From a checkpoint of a small image classifier.
Training: soap at rate 0.0013, batches of 384, held-out accuracy 82%.
Rows from block 6 of a small image classifier, named by matrix and row number. Rows with one number belong to one channel. Each number is 500 + 50 x the weight over its row's rms, rounded and kept within 0 to 999. All counts start at 0. Numbers have three digits each. After the name is the row's rms in percent of the matrix's.
After each channel's rows are labels from the 100 images, of 14848, where the channel reaches its highest value: "strongest on" is what is common among them. Only what is clearly more common there than usual is listed. The data: histories of elementary cellular automata, time running down. In brackets: how many of the 100.
# convs0: first 3x3 conv (model.blocks.6.convs.0.weight, 64x64x3x3, each kernel summed), inputs 0-63
# convs1: second 3x3 conv (model.blocks.6.convs.1.weight, 64x64x3x3, transposed, each kernel summed), outputs 0-63

convs0.13 073:471478511506498532452532490464512452463598533576405502534532558519534408481423493483465453485531554428467486431532529464598555490561544484505463671498542539552428452484453454424499505476499426
convs1.13 093:407491515393546567481508559429555560489506484439477490508456492554486512426482605623495476527582507457491355485437503565451448478435467515534481507481468466451487530515574543520463456465552545
strongest on: 011 turns on (90); 111 turns on (89); 001 turns on (81); large cells (70)

convs0.16 094:460502521565439502461407433559473490513443491453461532435483532445650473530430462594516445535514476499433541507477458513484496552542447502501445451529579472519529490569408399460521494477470610
convs1.16 110:514564510473509483498507505500475438477507529456479555629473563537486500491475495382436425476574494586552482525574531512529476471515463558485565491467588394375567442500441461473505582521444476
strongest on: 111 turns on (96); 011 turns on (84); large cells (69)

convs0.56 093:535491553533552499539454431491506480511528537504506349558506424432511455580434395505517522541447395541510590468552542480494433456510521539448553450478460509460583549542498511445476437443425521
convs1.56 089:393490489468499402457462503460606504380483533510541502538579551442463507509496471515465527563516503556517459526482558477607604604498538554545540450479520456430479497470451557492506542524559415
strongest on: 111 turns on (83); large cells (74)

convs0.54 099:549483522409475479349486516436535503506484535466599490479488523485495499615501448482445524566532573426536571442471491506518494567535447460443407551461449394577518483492474499512487404514508527
convs1.54 100:506581494423541527488506498587488521534551569561511529466499490545517576368563438593522510517470460586547464524486598522515401488462504528546502515540533550522549420572415571573485503451493516
strongest on: 100 turns on (100); 110 turns on (80); large cells (65)

convs0.49 115:474507520396501485455541425450490536408438465528484488518484539601539559530550473518430547496554554499508417482465617473466439601494396431509562518479545538540456492491430456558443463472451540
convs1.49 104:583502468458437469513569497538599443444402550528513545480547441505480452550473467579482569419541493437537495502472560411463523535519437448475492467567503461511489471490423393512622531511436479
strongest on: 110 turns on (78); large cells (76)

convs0.35 080:494493568511512415506547529482551568458513415511491466489513524509543482522503432583550521594468415468547572438453482450490515557479449436376589477474488449423501542497437444492428437566487590
convs1.35 095:441466550511575565482523504559522521408453500465561486471486490561533588513553510548482424539554445496540466514599422518405548477403523544489436478394458484518588548485573453509486574488528560
strongest on: 110 turns on (96)

convs0.37 083:474495520633513532479556499424511465449489497497451539581418461504425429472548573498489486559495556442516478515497439546538509588455457464427485550532552447473560507579500492397550514400503407
convs1.37 102:498442489428516467540496517564503506540408462493441475538617515513465405517578450508678587541475481491501436468470530551552472462494494502434428479511506541480428486594551558507490493483490566
strongest on: large cells (89)

convs0.11 086:518507445565472521449430506517481460442507480437423527561409457399525536476447530477551513472468457613485501437485522483474481523523518465590427476446444506437540545449455465444487535438417638
convs1.11 086:544476491536552580455563564538610534462598549489494565519482455532598494461492511537451525533523457499586392530482476499525462507510562468437536542525447485506578518446455624423461548426473501
strongest on: 101 turns on (96); large cells (86)

convs0.47 090:468490506543501530474451478512531553487500493480552550461458683506578489458438375464515488502503515507463499533499490480509547488494478394558410504589503438410559515476543564590495514581451526
convs1.47 113:493542432517498498503548453459548457564527418573544490515475439552581476514520420509518573475465526617522451484526580530533405488586526462460512424609424529467463555545423456511472557545457508
strongest on: large cells (87)

convs0.39 112:510522569480488491457487496472452453555515511599558483433595497486454496446497490411557555517503480485473607521457493622562454409545472552473444489502481424403463477427440416468492494483416474
convs1.39 108:555501548420480460546527538544418542456491539524512539530516516592544541408483513485600534536462552444548565603534499443498410574480569477550492426455509523474510563582470496538428550505398503
strongest on: 001 turns on (82); 111 turns on (82); 011 turns on (79); large cells (76)

convs0.63 087:547343563516457476537516514539456497532405558477566477572509517504470554485530467480552548478511516475469490527564516482460464560460452445507535370559459528504396510431550499490524554593406482
convs1.63 097:482560465469536573454442458479588377557485589527460512461524458476467542467422460521577445553515428471411466450411586467515516513512466469494529516569471445543514594490390530465507510505474538
strongest on: 110 turns on (96); 001 turns on (93); 111 turns on (92); 011 turns on (90)

convs0.23 109:466527502524477461548587377492448504491544481472374481475487492468449473504534526468481548500531469521508519540533514580496410475486439523510577489542501496410635483373494504409472519464508396
convs1.23 100:470527492457610582521436506423512481497530525460522479505400581542549540538437455458406484504438521511542613478522472476565450439516531451472481605554517472608544480532440493579516495517482567
strongest on: 110 turns on (94); 111 turns on (83); large cells (68)

convs0.18 109:496437430498515529444554505445493504476502535531509538523459523517595620528579468507550497486477436531452490627470458495530589505544573465476446556493617496552364548428532500475467517528503454
convs1.18 110:511459444544534533480523511528528473482471482465456446447508476573456480585517504533531505512467600484573549525546460536466515604556608460463536499490453513506480389448441372445610407529530496
strongest on: large cells (100); 110 turns on (78)

convs0.27 106:468587437399615501425507492556505507504478525517453480547548485491444496599493436514484465510445514475552622516448464521490530483547540448468512552516527504515569492424515517371503382465444450
convs1.27 100:405505565522527430521472498550532450471379517561484604451485479480525539523515602530524451540601561539502567513498465536453561492525556543518523486402596572495462507446553516552499416451460492
strongest on: large cells (97); 110 turns on (85)

convs0.5 096:567469488409556560450399564514486522417517534480500487520542475546490444534497489529462535445471539339538495499456523469448537544500543481459610520390505540537499518498457448484434515592458579
convs1.5 106:488473499411448456483425408521570544479491540508425552532578536543480540594433464532507528516553484547539531504579548522493462552475554433387478509484441546447473531409523581422562457536444531
strongest on: 111 turns on (91)

convs0.48 099:407486495537507383522467430441486433570449578523514442489476515407628456447545512539491495469405563540499546510466472465522556534498450532546432567473497478480412481458491457564507427524475566
convs1.48 085:466538520548467541468419523462500485417483530465532509461486514457498565439487511564456545485432538437513499520573448483587438529463467489469559542575445409533543385530489507633490508472635474
strongest on: 110 turns on (83); large cells (73)

convs0.29 103:540473522532389524499554532523521432565472452543424635469459519520530518511393548493500464500521496552454405500486470466467544454443553420473504474484448483485507589473529565537359484571502533
convs1.29 099:529539474536485471511492504438381577564464469497581462488478472450424394432454561505383507484479448511522467481485585558509434504521486516525490452489556524584418480557413423466488474433442538
strongest on: 111 turns on (86); large cells (84)

convs0.4 087:515452489474575470545545477463469603478490595560532497420516413526495515567446539585424381527543512558511480584444416470526517541474464552591509493541513496468510538463492523473391549481442462
convs1.4 100:429517464552414567562492532491529434495564439543583510490525433496615461465558465472426359523491518579521430517489539480506471494462436574448505519534442581486558523449554527518420480474513477
strongest on: 100 turns on (78); 010 turns on (77); large cells (76); 110 turns on (76)

convs0.9 130:580421581479430540449431545525501496455534520471525528483442507484518395513532447486447554448498543449517556422436520480490491501464478480587461541405442625558496561435545495482514433564548574
convs1.9 102:479451529496479530536580456502503523501415530456510405462635491514515453507427462569435511464615521518593604442563573552426520443484534514462510477495487504608496489550568497453501503452509520
strongest on: 011 turns on (92); large cells (84); 010 turns on (77)